config.yaml
model: "contrastive image-text model"
text_encoder_qk_norm: false
shampoo_beta: 0.99
Rows from block 8 of the image encoder of a small contrastive image-text model, named by matrix and row number. Rows with one number belong to one neuron. Each number is 128 + 32 x the weight over its row's rms, rounded and kept within 0 to 255. All counts start at 0. Numbers have three digits each.
After each neuron's rows are labels from the 100 images, of 14848, where the neuron reaches its highest value: "lies over" is the class under the peak. Only what is clearly more common there than usual is listed. The data: rosettes with rotational symmetry. In brackets: how many of the 100.
# fc1: MLP up (encoder.blocks.8.mlp.fc1.weight, 384x96), inputs 0-95
# fc2: MLP down (encoder.blocks.8.mlp.fc2.weight, 96x384, transposed), outputs 0-95

fc1.67:095132083134119110184022160108118125111162126137043141144143145184109133152093098150110084130161159150125156175124159173153118165147106150084110163165158124111149143162146104105092090122119105163134102144139120129090202175127119124051156068173106166147105129073119159090125107131090104154
fc2.67:106135103113118072096124170157099078131150139113147126114101116170143119129114078120159136092113175165134036162075131111088115099114161123108074104080142149172194138174119160085104050126146114131088102159118116184138103058132152162100094086114128088119175079122120158117140129085148185130
lies over: rosette (98)

fc1.112:123122165106131119088152121132156196152134143148134143119179094109107126034116146156147145092120144100150102093052108193149133141119140150148166113162109175150152082090092116148146141155115163112194130104162121053151156105111081100116130106114092115030149071164136156092123152091119114085
fc2.112:164071144149134176157137090115154139035108128107120141129135087134152153187162092081117156125124120095119128125140098063114146107100158164129103147161097163050113167075133090146124112090118152154144121081097121169141090137133139140143197141073166071149193090127092125081108068131157161134
lies over: backdrop (92)

fc1.23:152105059097136127131122159093144175143145144151090132121148110085067088128101103115112168129091077142161177096034068138137141155077173169142143130111151153193080101126168120096101075156112140139171078174147186159189127145085161113090125121150165136150123143141124102071134125149121113131
fc2.23:110113179183172160106147151142146159144148142072168156138150172130155140122180151144166111137058114164169113066120155148154123136111108098058153093145104114111097093121157125135169135113071191155165120149076111103154114131110110100146164067114084180149118126205114134134175087061149100116
lies over: rosette (97)

fc1.315:065174147123093141123113115172126139145123143167135187092154101119124168166143117111130139076122088084086119038098111114158183124140095149159149113140176165115131153132155102113127045148127144094162157150195166180074119121129103178160126165137113167117104110133111107167097170150069183169
fc2.315:106111122091103107146138204135086172097081137111096121162114106158133126106173129114109115115122123108096129109137188131123127143111120110159159083139125245138054165125136083099110109135108143093063115096110161113056083137097108151064135086157122161162132087109167166110070135161115153167
lies over: rosette (78)

fc1.341:132127093131131131136177126087162167114081133137147129123181135120122108134155058133136074173215109129129092128149137114110084117166125114133133139149207091114199147126168116151103146147205126069151159098111161080150160126132169146147101148144128096179151165141198120111083137103189184155
fc2.341:128137151103092131159159207143118152134101126114141092109126174100123118130127049165165140149145188113102211121147164122106125126134115104199099153088150180081150059085121079171155108133186127145152176127129126118165130103157131152114159120099094128117143087115088099160102192195079136116
lies over: rosette (72)

fc1.352:109098116093125116150084146144102171123144167111121137168143140147171105105167086167161145137166155157085139083142154129135118106165108162105127132106121136184114194124117179150138132165169138149094099138121000156113119156152096155111119149076160108102178072123115132129162083104130199112
fc2.352:097150088091150105162110067175094151098099172185141144114091133151189204121130076188134115129075004130165114058138073099138165112143142151163134123129145123105131101100135120140137131113139102136133130163143151121135137176096092115063158153109124122171089143119126185140111129100147115141
lies over: backdrop (83)

fc1.264:161089168134123150109119131108164173156126092057180166131128086151096167174130166119123139071135108144132176075121106113154136142129087120117147149091108060147138150095095153184144120131113122169065142191121127086120172105146122166081110154173084073073164123176091128090114172168170118093
fc2.264:141147110135119143118144103176142153105101165166156138098086098130164130159110038119099152099140090133115114088112153127121028152100147135208090142108084100050184152087176111102096137119106074123133124065148111185140138098135142138118133130114119100129162120116187137066089100096129139084
lies over: backdrop (96)

fc1.72:128103115111161118151109102129139116110124174203095174075211061097130134108140073122140114123184158178100183105045117130116132146171125168106098149139130096109117164133087133076131089129098104119171077139090186146140136111138104126116191119112134137107114109131116149104040180124108131092
fc2.72:077107092103113175115157140099117150142159150187128138108153091122205172118109185093102182118169123161103162175141159097156130088125167124125139103166172096108128142130139103149151122060130200131168189121104173167190133095153114131111125091138158180161147104072140121170106077146128175156
lies over: rosette (77)